Rows from block 8 of the encoder, named by matrix and row number. Rows with one number belong to one neuron. Each number is 200 + 40 x the weight over its row's rms, rounded and kept within 0 to 999. All counts start at 0.
# fc1: MLP up (encoder.blocks.8.mlp.fc1.weight, 640x160), inputs 0-159
# fc2: MLP down (encoder.blocks.8.mlp.fc2.weight, 160x640, transposed), outputs 0-159
fc1.468,182,170,193,272,194,187,284,208,213,223,247,104,206,182,200,170,259,223,194,173,125,181,222,112,184,194,199,188,274,223,210,233,194,200,242,232,84,233,166,155,198,224,166,221,227,217,190,279,184,222,210,260,178,211,210,220,87,218,237,214,219,232,153,243,94,251,202,264,195,258,126,213,235,222,196,268,178,181,155,255,154,215,216,182,223,167,203,113,210,202,148,180,169,191,200,209,163,234,226,276,263,187,142,187,217,186,213,245,200,199,199,178,104,169,226,226,220,154,178,193,209,229,206,190,178,239,201,119,251,288,196,211,207,167,252,260,185,258,214,184,238,211,158,185,180,189,244,223,166,241,217,148,224,247,225,211,217,274,147,211
fc1.469,190,121,229,262,192,246,213,262,194,221,164,229,168,186,277,263,221,211,233,225,228,195,209,210,256,187,177,165,236,209,196,138,217,215,105,127,220,156,149,151,172,167,166,282,219,265,131,185,68,171,164,220,251,289,226,216,132,187,161,195,222,91,191,205,186,231,176,203,185,162,223,190,203,194,219,265,212,229,265,213,196,215,229,196,111,260,183,217,203,197,215,180,207,235,210,227,174,219,191,155,188,135,231,224,166,171,200,207,150,186,186,172,208,172,235,169,209,152,158,166,221,251,159,194,224,209,203,169,183,190,241,205,149,180,258,71,141,202,218,256,185,164,215,191,183,183,254,121,205,164,177,167,136,241,219,177,158,177,251,157
fc1.470,159,237,203,224,212,146,216,188,191,252,198,217,160,238,212,172,209,263,208,214,155,213,166,205,201,186,194,135,210,181,230,180,281,230,244,202,170,189,202,191,228,258,223,248,162,201,191,247,290,221,301,245,257,186,176,163,218,201,185,218,186,172,248,156,214,202,206,148,271,241,236,238,172,175,252,197,182,175,169,178,260,244,204,202,230,166,248,301,175,222,255,183,184,174,248,192,331,126,209,142,119,161,163,184,202,214,203,220,150,257,187,173,169,152,188,154,183,167,146,191,194,239,243,175,164,228,227,261,197,290,207,140,189,164,203,217,218,213,291,208,208,238,132,233,148,191,243,166,201,253,290,224,204,139,114,204,153,209,253,234
fc1.471,228,204,273,213,243,188,295,234,221,215,208,293,221,131,182,214,162,192,206,85,154,213,119,202,234,228,239,262,208,168,196,224,174,220,134,208,98,189,185,186,215,263,155,184,157,177,243,172,214,198,146,174,136,232,230,177,240,192,214,208,221,229,189,259,159,156,102,201,144,226,182,217,223,170,180,237,218,182,172,201,187,181,149,214,179,187,203,252,248,187,185,113,164,212,139,155,212,222,199,134,242,218,119,152,156,210,188,164,171,196,239,186,160,202,190,177,187,282,208,221,238,213,214,181,155,265,209,200,197,240,304,179,184,161,206,200,226,232,311,172,175,197,255,179,201,206,225,221,187,231,214,141,212,196,302,263,254,177,164,205
fc1.472,149,128,182,272,239,262,188,67,182,94,248,197,152,242,156,167,184,203,178,165,216,193,96,198,222,158,196,179,183,219,222,177,219,162,198,175,180,188,146,149,272,175,178,188,164,197,207,259,219,129,188,223,265,198,190,101,216,206,247,214,230,191,193,142,242,231,158,200,173,238,166,206,123,242,181,165,182,192,231,209,247,241,200,200,207,154,190,274,144,140,195,193,142,201,180,239,194,166,223,220,198,161,258,176,217,119,156,222,193,298,219,207,182,166,214,190,169,177,147,200,183,304,193,230,134,190,214,225,162,290,144,204,189,172,178,166,132,252,224,174,152,220,167,228,238,180,186,185,171,228,185,171,228,186,135,208,162,215,235,201
fc1.473,232,205,277,200,242,212,192,255,155,161,263,155,170,169,180,195,213,189,228,250,241,231,228,215,157,144,211,221,206,187,226,219,249,160,180,246,189,214,253,193,147,203,217,159,100,296,195,217,175,243,217,194,212,185,223,131,256,209,238,190,181,200,205,171,166,223,267,273,174,212,174,220,246,155,229,205,157,269,133,187,59,189,209,199,155,225,201,210,129,207,194,249,182,136,178,240,129,157,269,212,146,177,230,214,237,235,201,215,214,217,232,188,169,141,265,198,218,173,160,171,239,161,228,248,178,175,156,129,193,258,215,169,223,178,187,165,166,127,247,168,161,154,115,209,180,154,220,201,223,234,203,233,283,234,121,124,192,244,230,201
fc1.474,232,224,212,248,254,246,193,247,172,183,203,287,91,223,245,220,166,221,244,199,222,225,208,166,208,218,219,164,274,267,233,209,230,106,177,255,147,218,201,194,242,203,205,166,112,184,186,132,195,217,197,180,232,235,276,141,211,149,273,142,190,152,236,270,194,193,259,196,209,196,154,242,180,181,243,194,182,221,193,294,112,169,190,221,228,233,297,214,160,205,173,210,202,201,204,172,287,181,176,237,174,207,154,200,188,226,151,192,157,226,145,225,224,183,222,220,138,226,206,169,211,135,232,235,152,232,194,168,227,208,220,201,272,218,226,227,178,160,182,222,253,161,198,209,254,111,220,206,263,152,159,266,223,252,236,245,161,267,165,227
fc1.475,215,167,259,173,130,218,202,203,170,180,216,217,222,207,175,190,223,154,211,221,210,239,204,121,232,210,94,206,178,194,208,218,247,172,151,231,180,224,167,218,209,285,171,191,226,218,197,237,213,149,310,234,245,199,245,196,129,176,218,211,214,161,207,216,127,159,212,221,214,252,154,180,158,236,168,54,146,260,185,226,207,159,166,178,189,156,187,190,203,250,285,188,147,208,189,240,267,188,181,165,224,101,174,196,199,169,144,206,162,234,196,238,226,205,142,233,189,129,187,250,173,158,124,197,218,209,123,142,205,195,162,193,100,218,190,225,178,152,232,240,147,201,236,259,164,167,148,206,196,253,159,161,244,235,158,158,143,213,178,184
fc1.476,182,192,158,158,249,149,164,188,201,198,211,226,254,150,221,242,227,188,186,217,298,213,208,209,205,267,218,202,183,267,217,149,259,248,152,188,256,177,186,165,239,167,245,170,286,212,283,165,173,234,177,175,209,165,211,170,194,186,185,155,232,247,171,269,194,153,163,190,225,237,160,168,224,236,177,263,186,168,168,164,234,227,156,148,230,201,151,228,176,241,178,175,226,190,224,167,162,193,280,197,202,220,156,245,225,200,265,224,225,157,170,140,232,234,146,234,333,130,132,260,218,220,213,173,277,213,175,270,248,144,171,242,227,115,212,125,183,176,217,192,196,163,178,171,194,190,233,154,289,218,224,123,176,166,149,186,236,192,195,254
fc1.477,238,167,228,141,215,220,64,142,155,215,189,167,202,252,160,159,202,244,194,232,197,179,289,162,185,223,154,247,235,197,140,174,172,220,213,190,248,234,183,234,101,219,196,216,187,218,232,138,132,237,242,173,168,185,152,158,203,214,235,142,158,184,277,182,220,176,164,151,210,160,235,204,242,201,182,162,261,194,146,188,194,112,135,188,141,128,151,285,218,240,153,238,193,157,138,224,242,248,199,223,216,121,181,224,227,185,251,155,222,289,248,181,165,163,195,198,248,248,204,201,218,261,149,154,159,247,214,262,245,215,177,151,187,241,240,220,143,226,233,226,205,205,210,193,168,219,112,252,170,149,204,215,198,212,165,192,200,208,193,200
fc1.478,210,262,287,225,148,209,284,226,273,210,204,233,260,156,177,284,246,166,261,175,221,207,187,271,274,143,195,214,129,116,248,207,213,184,232,175,209,169,229,168,205,197,179,183,201,167,150,270,171,259,211,237,259,171,174,175,202,167,222,270,270,195,181,186,169,213,145,164,181,184,231,209,288,184,180,209,215,206,176,248,176,241,183,195,193,215,189,190,160,209,237,151,206,256,259,212,213,226,185,197,239,178,185,213,188,201,189,216,236,235,229,138,201,159,259,233,327,183,281,231,257,103,224,199,251,164,257,215,277,151,249,227,194,248,188,251,180,171,191,186,156,219,240,241,202,187,182,277,201,225,208,187,224,233,229,197,295,202,186,229
fc1.479,239,180,200,226,146,199,211,232,215,176,207,228,184,183,245,178,194,148,223,210,246,206,187,182,238,185,169,186,216,189,241,177,198,149,277,250,146,219,153,207,178,158,148,209,203,230,222,173,121,186,233,239,295,230,183,197,199,200,155,199,241,117,224,176,200,146,220,235,165,172,205,221,240,256,197,260,189,172,185,169,183,202,200,168,205,162,119,102,218,174,170,186,197,251,214,229,162,118,194,165,156,189,168,219,216,144,211,142,259,214,232,73,251,168,233,228,184,158,133,186,162,191,188,99,106,300,234,189,195,213,220,251,125,160,261,189,191,162,234,235,269,240,205,153,170,237,144,198,171,268,205,190,230,222,167,104,239,185,180,185
fc1.480,197,199,132,186,208,194,254,224,146,177,234,237,269,181,214,221,181,232,213,143,226,206,219,227,209,220,198,224,235,249,199,202,255,155,219,112,226,174,231,298,225,179,193,156,180,176,185,217,178,248,205,213,221,194,158,166,101,170,145,145,175,229,173,223,183,180,214,144,214,229,178,160,213,204,168,250,248,135,169,142,212,122,267,130,263,201,189,264,260,228,171,161,194,163,120,142,207,217,227,220,287,228,126,243,194,205,149,206,160,244,203,204,162,182,164,220,210,174,122,252,237,250,177,216,203,172,103,225,258,216,174,176,184,112,179,183,167,210,230,209,140,89,183,203,269,199,240,169,203,219,196,212,152,188,242,203,217,143,128,232
fc1.481,205,163,205,175,219,205,152,236,226,130,217,218,142,224,187,207,105,226,188,221,205,166,117,161,204,242,169,203,217,197,240,162,227,257,203,238,192,213,116,198,205,261,184,194,148,156,116,151,195,244,190,182,281,188,192,190,168,163,213,192,192,177,183,243,232,184,236,238,227,263,243,165,105,207,279,264,151,188,231,216,123,187,291,168,178,244,184,213,266,206,174,214,144,193,192,126,168,258,198,207,222,157,228,210,227,181,212,200,164,269,272,185,149,248,214,252,187,201,146,178,229,153,197,109,209,197,186,147,159,179,182,234,175,142,231,154,183,251,167,140,110,151,214,226,271,234,218,180,194,179,224,218,206,151,235,271,148,213,263,170
fc1.482,248,171,208,188,226,192,195,244,223,221,152,226,217,183,176,247,205,224,228,216,212,278,258,147,173,233,238,292,134,157,194,175,123,190,218,213,273,227,301,199,171,188,230,94,180,180,200,195,236,287,204,209,200,185,194,184,182,163,172,223,255,168,220,236,205,180,131,229,200,178,181,193,266,213,160,195,139,241,172,238,206,164,233,134,108,193,244,168,230,205,136,168,280,269,219,183,191,169,230,224,226,195,158,174,286,212,226,205,178,226,154,173,192,258,221,239,232,178,172,168,203,243,203,139,261,196,281,202,167,300,133,104,149,208,191,138,249,200,172,150,190,201,196,213,154,216,234,144,183,228,143,236,174,239,224,170,236,170,197,197
fc1.483,239,213,187,148,198,175,209,187,168,268,150,144,196,179,180,258,223,172,206,237,186,228,220,146,68,165,184,228,198,171,128,172,175,143,179,227,190,290,137,158,161,256,191,104,255,238,172,158,178,182,181,213,198,202,177,157,163,256,255,133,214,267,105,183,211,219,212,206,180,170,199,173,247,179,230,150,177,192,192,180,190,186,201,223,205,229,193,178,236,201,199,226,264,159,249,217,206,242,170,221,199,201,160,102,144,207,237,143,168,174,265,89,254,193,176,246,268,191,238,253,169,206,185,185,199,296,154,187,180,177,224,214,213,209,166,253,189,211,167,181,216,232,169,167,273,191,252,231,256,118,222,155,188,186,266,167,144,199,211,182
fc1.484,143,250,201,160,241,171,233,164,171,190,178,199,199,193,150,185,210,162,225,173,229,195,158,184,153,171,280,287,176,179,157,230,169,219,170,213,160,178,110,207,135,173,205,223,170,198,166,197,215,79,232,187,232,194,233,179,207,184,273,240,187,119,179,239,246,204,249,244,225,186,178,231,212,172,201,201,190,142,253,141,119,213,217,181,208,264,202,137,116,215,175,224,185,173,200,180,226,208,158,214,247,228,224,222,211,161,255,240,242,264,173,204,197,146,247,198,180,217,188,236,198,252,181,235,169,189,222,164,211,148,163,143,224,152,194,277,248,237,183,214,205,239,224,197,129,158,216,133,162,237,120,292,165,168,244,202,198,307,222,307
fc1.485,171,251,286,233,228,143,175,196,177,234,194,198,180,240,213,182,197,228,204,200,161,269,231,191,161,169,205,179,218,243,239,192,189,136,192,164,215,250,168,157,107,235,164,175,230,182,130,164,157,216,153,181,225,154,173,179,303,256,242,214,250,157,206,154,207,263,249,173,205,189,199,160,236,202,184,226,266,195,121,230,194,171,242,194,192,223,146,206,204,220,193,215,157,199,152,175,207,196,188,214,129,226,246,215,214,242,207,183,269,223,158,188,177,239,98,149,231,178,237,216,181,206,170,124,263,144,157,187,241,185,186,90,182,171,182,267,254,235,257,137,242,198,209,195,227,98,199,160,227,239,142,204,149,173,156,176,292,138,148,186
fc1.486,234,120,215,181,174,153,255,136,239,236,220,194,228,176,227,190,164,168,218,149,194,162,212,210,163,196,166,144,168,254,235,143,123,169,196,158,176,199,198,126,170,154,160,230,141,130,139,166,179,263,237,191,250,251,235,196,165,248,158,171,187,101,256,250,151,167,213,175,162,148,133,156,153,216,235,236,172,145,166,232,156,221,244,225,216,166,282,261,97,201,216,196,245,214,196,167,178,183,175,209,119,201,191,211,157,199,195,138,211,200,125,152,210,216,242,237,219,201,168,107,214,246,157,235,199,228,191,212,265,133,209,182,173,169,197,195,229,195,119,207,188,249,231,220,229,107,235,164,135,167,159,225,177,192,198,198,204,173,170,170
fc1.487,183,266,201,182,234,222,260,193,195,163,143,230,164,186,243,117,166,98,258,178,169,223,235,179,210,171,178,142,310,137,240,171,162,175,263,151,181,234,293,195,200,195,167,205,212,213,185,146,242,210,271,228,271,178,259,239,195,205,233,183,225,245,188,166,162,167,253,181,244,237,154,257,239,201,187,172,259,164,130,246,175,191,176,167,198,181,148,175,225,227,213,199,187,155,138,186,260,171,224,214,171,233,190,216,185,220,184,236,132,198,159,172,150,226,158,206,249,268,232,256,235,196,212,174,135,239,205,180,205,193,153,81,160,193,136,272,220,188,251,235,159,154,184,197,213,214,259,169,203,191,254,237,202,122,211,177,226,132,220,197
fc1.488,264,178,199,202,204,234,201,242,186,291,183,228,198,126,198,205,263,208,171,191,215,161,170,133,235,225,179,204,214,265,253,187,168,182,155,237,196,208,181,163,195,253,132,192,181,104,141,167,155,206,256,125,113,245,245,153,244,255,140,182,145,137,177,109,225,172,191,252,252,210,259,271,178,200,205,180,207,248,188,231,207,154,231,221,232,202,275,194,218,206,179,136,176,208,182,201,225,205,171,162,164,243,190,142,240,227,239,187,216,141,185,175,143,245,227,163,115,229,239,207,222,205,254,254,156,256,234,197,207,188,272,207,210,138,176,140,204,137,183,183,286,100,189,225,144,232,183,201,159,146,239,181,213,200,174,209,246,220,208,195
fc1.489,254,164,217,237,186,178,205,208,244,159,200,224,190,167,215,205,291,254,158,223,237,203,176,222,176,232,162,184,269,255,206,225,171,191,187,253,150,200,241,230,231,174,108,272,217,247,257,148,217,253,222,228,128,260,138,253,219,179,166,260,164,243,177,258,173,217,244,183,217,237,193,202,224,185,226,262,218,194,209,177,206,225,155,130,203,252,172,159,253,173,270,259,170,227,158,205,180,223,263,294,169,183,146,201,180,176,280,204,244,221,253,218,158,255,191,157,255,163,227,145,258,116,266,192,156,201,204,232,225,257,241,135,190,179,145,237,216,208,174,241,203,132,251,214,228,187,166,223,237,273,192,234,262,223,210,192,207,117,161,195
fc2.468,192,265,187,187,237,120,251,205,263,178,141,219,194,157,268,165,105,330,219,228,203,163,239,202,142,253,231,215,139,190,146,179,218,193,169,171,198,202,144,247,170,254,181,210,177,251,253,192,155,228,245,216,193,223,235,224,263,218,230,211,153,230,187,215,239,133,145,151,213,170,152,212,179,223,227,237,260,170,147,241,261,165,171,237,199,211,193,196,167,175,242,177,167,257,261,254,164,222,198,266,201,193,252,187,119,199,185,129,174,147,186,126,222,182,194,183,206,182,190,173,171,229,277,161,194,82,176,179,195,205,172,249,238,251,171,175,110,201,181,138,158,165,255,195,198,217,185,210,239,180,220,245,161,169,179,226,181,222,264,218
fc2.469,191,238,126,207,175,165,176,145,259,154,278,163,224,181,201,217,114,202,184,143,163,164,200,186,195,168,271,161,169,290,221,147,269,232,244,204,199,234,277,160,198,187,140,185,177,143,198,264,241,166,217,206,220,227,225,214,231,291,263,188,150,271,192,231,211,198,213,143,167,230,189,190,174,186,195,210,158,144,190,166,246,292,143,289,239,206,190,202,229,158,231,163,255,138,171,233,191,219,199,202,135,286,175,187,217,203,151,176,204,208,171,236,179,238,227,187,145,181,243,158,210,225,259,226,223,157,133,157,151,169,229,251,262,222,231,248,251,154,202,165,166,237,239,175,194,244,169,264,199,223,131,189,253,189,175,140,206,199,184,144
fc2.470,230,195,201,294,179,214,173,227,231,217,180,196,128,230,163,140,209,224,242,157,173,123,223,174,242,198,165,165,152,248,243,185,203,221,174,143,179,187,225,197,234,198,207,276,140,169,172,180,265,210,171,211,311,246,196,250,226,226,220,231,198,289,160,172,202,119,111,156,164,204,187,169,150,218,281,203,233,134,184,156,226,157,175,200,247,216,238,191,238,229,218,183,260,114,231,202,233,230,165,208,199,190,255,208,258,216,172,179,99,253,180,174,249,240,213,160,144,132,177,127,124,220,237,215,179,233,171,185,198,239,149,205,179,166,265,193,145,238,253,234,195,218,112,117,221,191,208,181,230,237,242,241,191,172,217,189,193,214,209,205
fc2.471,251,258,195,189,291,267,255,175,184,261,162,230,170,169,155,246,216,182,204,218,180,157,184,258,201,114,204,298,157,227,206,148,151,220,227,195,165,197,150,212,265,195,259,130,180,159,174,254,210,192,111,149,197,219,206,199,216,200,144,189,153,215,196,278,167,192,165,167,188,237,230,276,254,206,148,188,168,146,265,140,123,260,154,168,181,176,191,186,185,137,221,194,187,238,176,194,240,232,257,188,214,200,180,193,207,128,167,263,194,192,251,227,224,228,256,182,247,239,210,194,232,259,193,147,222,125,197,254,177,260,217,247,180,155,214,189,238,238,196,159,162,173,187,218,231,221,240,156,156,294,286,150,187,146,198,188,219,212,234,227
fc2.472,255,214,164,141,156,163,213,233,208,227,142,195,192,182,243,235,245,253,160,209,147,175,230,236,213,198,202,159,166,161,149,189,204,167,262,142,150,186,184,132,93,155,207,212,205,188,227,188,210,236,152,125,213,219,188,251,208,187,218,251,227,169,248,163,134,189,226,122,233,186,217,184,222,216,152,219,194,169,234,238,111,195,158,173,173,245,215,189,189,192,200,203,253,182,301,277,295,247,200,281,196,129,193,204,253,183,155,205,263,304,172,192,213,189,214,235,162,221,128,218,228,190,232,235,182,289,241,271,198,102,216,183,219,235,188,241,232,163,199,156,186,201,153,182,204,220,173,222,223,202,227,257,218,197,130,204,109,201,201,186
fc2.473,190,183,129,135,261,195,270,217,183,260,248,153,201,192,218,212,185,234,206,249,175,174,206,111,232,221,180,124,201,267,157,214,246,216,149,141,173,203,185,256,201,174,244,219,158,159,249,222,143,210,188,228,190,190,245,210,51,218,228,188,224,189,137,251,145,238,183,209,247,210,247,214,197,200,218,162,142,262,239,224,185,146,198,187,215,202,204,179,208,254,156,200,279,136,215,192,172,214,115,236,238,196,218,202,195,245,233,163,210,198,138,169,137,170,230,162,245,239,279,222,173,144,257,200,135,236,234,177,191,148,226,120,227,194,136,217,152,238,224,184,244,194,198,146,247,211,267,266,188,193,208,185,163,137,253,238,152,234,196,173
fc2.474,224,247,179,240,169,196,217,231,180,203,268,119,186,215,191,203,168,214,189,190,165,187,98,268,201,180,227,167,237,249,217,178,257,220,210,171,205,148,134,151,272,232,244,235,200,130,208,236,142,181,166,179,191,209,202,182,241,207,251,238,151,267,183,161,122,158,216,238,135,268,204,156,168,219,122,199,104,129,140,135,223,205,145,201,210,211,190,224,177,211,202,247,189,226,148,206,293,244,226,284,199,241,231,185,194,168,149,245,180,268,166,140,219,205,160,186,195,135,239,176,231,230,185,155,220,227,204,169,216,270,226,184,214,147,176,246,199,188,160,189,172,196,171,160,261,181,234,208,223,125,172,262,206,194,298,243,267,204,166,195
fc2.475,242,238,130,229,180,240,219,244,138,191,225,199,184,228,195,161,182,188,229,190,175,189,240,228,227,218,228,180,129,222,208,220,129,193,165,156,241,232,197,180,235,138,218,196,249,138,186,187,181,262,111,126,124,250,151,202,290,181,184,254,166,219,182,217,185,101,206,105,130,229,239,204,203,174,204,207,275,226,264,176,210,208,227,192,209,236,277,235,127,186,213,240,189,190,210,174,177,273,155,229,221,199,177,105,249,132,252,129,233,166,181,187,206,229,238,170,213,183,214,181,282,250,177,191,179,166,213,178,151,246,236,235,215,133,262,178,257,270,180,207,255,237,210,146,194,135,220,174,152,176,232,185,163,219,203,209,182,254,246,217
fc2.476,226,234,199,166,200,204,205,205,159,176,223,146,235,260,274,262,260,220,167,264,144,136,196,199,223,231,195,183,194,222,163,221,145,236,175,145,230,199,190,174,157,233,186,220,198,180,217,235,200,216,177,227,163,258,195,206,205,130,182,171,172,298,108,259,208,102,146,227,215,222,171,228,208,213,213,178,221,220,158,263,229,172,139,112,217,193,208,217,161,221,252,145,187,220,180,149,256,258,268,249,174,181,80,156,238,202,142,222,203,204,191,210,251,272,129,212,195,171,179,197,280,249,159,159,250,222,157,244,209,181,183,159,215,211,134,196,203,217,176,151,250,126,202,193,203,217,228,173,283,163,177,167,186,251,190,296,179,201,251,190
fc2.477,162,160,200,222,226,177,242,204,256,233,196,262,172,155,293,198,205,182,206,211,116,220,195,175,184,170,143,253,252,187,165,277,215,241,157,185,175,153,185,195,211,252,227,188,226,245,222,137,259,189,280,166,193,134,211,202,178,224,211,141,239,176,217,171,275,220,214,202,158,192,167,218,201,218,142,151,165,161,206,183,285,174,209,216,258,176,223,163,139,154,180,236,252,196,206,225,154,191,212,253,163,240,147,139,151,274,177,213,123,209,129,196,244,196,239,221,113,227,170,192,239,125,187,204,214,172,224,201,175,215,192,195,187,211,147,177,123,181,191,197,215,177,254,206,242,173,252,200,208,344,240,138,207,301,179,195,231,195,143,238
fc2.478,195,229,198,245,178,220,253,165,200,177,167,201,161,180,205,177,250,189,268,176,209,210,259,141,201,179,226,174,203,158,259,236,167,188,244,231,184,202,221,195,268,195,153,166,245,196,200,162,168,223,270,153,251,258,188,202,189,196,207,280,223,139,216,261,225,270,150,211,160,154,209,195,130,221,220,227,284,102,213,225,198,229,93,222,210,202,180,134,172,242,273,181,177,213,250,149,251,184,126,281,235,225,247,214,246,161,178,195,224,232,211,217,194,219,294,231,224,192,192,182,223,201,209,111,233,97,213,267,135,158,253,208,134,162,183,193,225,228,209,170,192,232,137,179,155,206,135,189,175,242,170,184,213,138,130,179,177,204,155,167
fc2.479,153,247,137,209,302,158,232,240,224,92,161,206,124,130,123,192,164,199,139,135,134,211,260,264,180,231,226,170,213,194,135,230,198,208,209,237,188,228,235,168,237,249,183,138,241,216,219,178,187,136,190,264,229,184,138,186,160,247,206,248,149,217,188,217,200,173,133,131,154,217,186,240,227,222,204,255,193,134,171,168,213,236,165,223,305,162,197,198,215,184,187,251,215,238,264,188,204,176,165,218,225,213,187,158,165,246,251,179,185,238,232,256,148,110,228,215,166,233,226,235,188,230,223,155,289,174,223,220,197,194,293,194,190,208,209,196,183,125,249,165,188,172,180,216,181,177,231,198,156,257,226,184,215,206,150,216,214,233,147,255
fc2.480,204,208,275,129,222,222,187,229,218,159,200,164,161,205,141,222,175,198,200,176,270,245,274,181,180,132,202,198,204,226,148,206,254,225,227,172,167,212,199,156,155,159,167,213,231,200,145,124,156,188,262,269,224,227,215,241,247,175,174,239,256,181,221,193,171,182,204,229,159,201,176,273,242,189,237,228,253,169,219,260,211,117,216,120,196,205,194,175,185,284,225,189,162,170,235,128,208,218,168,204,255,139,253,195,234,241,235,194,252,201,134,292,177,249,201,222,157,167,203,197,139,277,200,194,91,173,150,223,168,233,174,172,233,202,167,163,192,143,191,189,253,234,233,233,198,237,175,162,285,113,155,238,223,215,173,155,250,242,211,132
fc2.481,256,204,204,183,164,264,177,237,139,194,126,157,181,203,155,187,212,195,269,195,242,219,237,215,280,159,250,164,316,206,172,214,223,113,204,250,185,205,197,156,79,209,235,215,271,210,253,197,149,244,181,223,156,174,207,213,231,181,150,184,140,138,227,151,216,213,207,194,183,93,180,178,272,204,138,200,150,175,207,164,176,199,232,201,224,114,220,245,175,199,208,225,234,258,210,189,189,148,256,255,173,186,213,219,126,207,190,152,233,270,220,226,233,200,229,210,191,195,214,187,120,95,234,131,222,247,185,218,217,166,222,206,163,128,175,241,219,187,173,233,262,213,249,208,244,246,159,222,211,244,206,250,225,181,170,156,191,197,190,249
fc2.482,215,218,178,115,191,172,185,239,195,216,201,262,229,157,218,184,186,240,166,270,159,245,245,204,188,154,171,211,173,166,167,192,208,217,177,220,243,174,198,191,201,210,190,175,168,223,184,249,243,227,161,176,262,215,246,248,215,197,220,217,200,187,246,241,204,226,113,175,229,163,237,179,176,254,204,203,107,189,147,201,219,157,249,165,168,172,164,164,223,102,178,105,273,247,153,217,283,194,231,194,240,226,171,245,238,192,214,162,217,179,215,176,137,169,253,234,131,167,185,152,243,239,267,174,178,232,288,191,181,335,129,142,181,226,154,193,259,211,154,224,280,167,198,249,150,191,157,215,185,248,156,132,232,227,243,138,169,227,211,166
fc2.483,224,190,224,187,205,221,191,203,191,232,195,139,157,248,226,204,184,207,220,202,211,180,202,219,206,134,185,177,216,270,226,182,227,265,219,156,188,207,197,222,245,225,165,154,307,191,194,259,153,251,185,206,180,255,230,216,143,264,139,229,222,249,167,273,200,192,231,172,173,140,231,86,189,228,258,227,192,204,219,265,157,194,233,165,126,200,248,134,169,143,165,146,147,142,184,250,197,256,181,210,139,170,174,181,276,183,167,177,162,270,185,147,247,169,178,221,215,220,210,79,233,209,216,192,157,209,166,264,265,125,221,217,150,124,210,165,207,228,168,168,205,185,173,231,278,251,220,240,233,136,177,213,200,207,174,230,185,218,292,244
fc2.484,213,193,212,177,230,231,185,263,209,78,274,76,213,264,216,262,194,249,180,194,249,235,309,227,205,259,225,154,158,219,249,274,181,224,197,178,248,150,259,189,258,240,193,234,225,166,161,172,127,166,137,168,201,212,202,222,182,192,245,164,184,270,172,222,182,203,224,217,159,161,230,180,152,201,141,221,249,212,141,209,214,186,186,222,216,127,232,176,164,226,197,231,121,180,170,157,229,247,165,160,198,175,179,208,206,193,154,207,169,206,217,241,120,170,204,166,283,206,241,172,228,211,260,201,254,204,210,221,205,253,224,145,234,149,201,252,191,203,208,169,238,201,220,157,267,187,232,219,239,225,203,158,154,205,134,285,162,186,121,162
fc2.485,143,204,201,210,216,203,197,204,233,208,215,282,235,227,195,280,199,191,157,154,189,207,191,250,193,227,148,128,264,154,207,250,206,248,122,193,210,181,115,182,202,224,192,120,199,207,229,200,228,221,229,182,219,193,201,226,144,240,221,201,150,189,175,175,230,198,125,327,180,207,90,250,120,226,144,224,221,155,220,245,164,291,182,141,266,189,201,163,188,200,224,236,222,233,222,269,189,180,147,178,170,218,220,150,205,245,219,106,212,204,181,189,272,246,158,209,187,238,208,203,198,270,167,206,231,203,248,192,162,160,210,239,275,198,218,191,179,155,191,185,237,140,164,214,130,240,248,176,199,209,104,210,222,242,137,271,159,180,169,188
fc2.486,152,209,211,150,227,225,240,254,209,134,228,227,229,250,189,168,208,176,190,222,204,252,142,156,180,194,119,200,174,150,264,219,207,199,167,215,184,198,192,212,208,223,210,133,218,228,170,150,153,175,158,240,149,193,186,234,179,236,275,256,275,260,100,255,196,190,189,187,160,239,248,142,235,103,120,189,172,272,155,174,201,232,181,233,245,203,135,146,267,256,194,228,156,238,150,225,227,210,216,236,208,178,221,106,219,242,198,245,147,211,219,256,201,175,233,192,229,164,168,196,193,89,198,179,249,190,242,193,201,292,240,148,146,121,180,197,266,169,193,224,201,200,199,199,202,212,222,183,200,229,188,163,265,240,231,174,291,232,170,174
fc2.487,223,130,148,223,251,203,187,224,168,101,257,161,208,154,150,181,139,280,245,154,215,244,251,224,198,163,194,146,184,200,163,224,165,219,233,184,186,199,235,167,200,227,151,239,236,243,227,280,194,249,225,208,196,190,120,212,220,142,304,242,206,227,175,134,212,126,243,266,176,173,245,204,124,186,197,217,166,227,194,227,201,161,238,192,169,293,214,224,190,226,264,210,206,178,167,213,222,209,216,169,194,162,272,166,224,246,189,126,161,173,167,194,168,220,171,227,149,206,249,155,220,277,225,216,181,171,154,179,249,246,270,178,232,210,173,262,233,199,140,156,173,280,204,239,165,182,196,221,197,130,141,192,267,154,245,243,153,258,192,170
fc2.488,245,202,218,119,192,162,104,242,154,160,188,214,237,260,201,228,198,207,170,217,241,236,252,227,182,234,115,190,168,190,147,187,167,183,266,225,245,207,194,223,268,164,202,154,208,260,216,246,245,135,155,167,178,225,212,221,246,203,124,213,153,265,188,229,250,169,179,179,205,198,162,111,177,202,166,244,219,121,167,128,147,205,158,248,218,244,131,173,226,165,157,162,228,173,215,242,262,231,222,265,141,137,262,221,118,231,205,229,170,225,211,215,260,168,213,211,188,204,213,142,158,206,232,186,192,171,150,151,256,207,176,181,159,264,189,212,221,234,237,244,200,185,145,232,262,203,198,203,247,296,233,150,183,261,221,261,155,249,192,232
fc2.489,145,192,156,272,269,155,243,201,209,225,221,218,136,209,227,228,269,221,238,276,189,197,147,239,245,151,236,225,190,112,204,239,243,214,174,242,170,85,189,168,228,262,130,213,219,258,182,231,200,187,251,182,213,111,172,164,173,168,194,258,171,154,248,220,238,267,203,225,220,207,223,246,180,178,177,172,239,104,192,191,203,257,192,119,188,181,227,192,191,159,203,162,274,226,208,234,179,211,220,203,214,216,257,155,159,198,209,167,248,151,221,194,180,176,216,144,143,157,207,188,172,147,187,277,167,166,200,159,202,121,199,174,209,293,258,276,161,113,160,245,197,119,231,161,177,168,222,225,165,231,208,211,231,216,210,167,207,206,234,165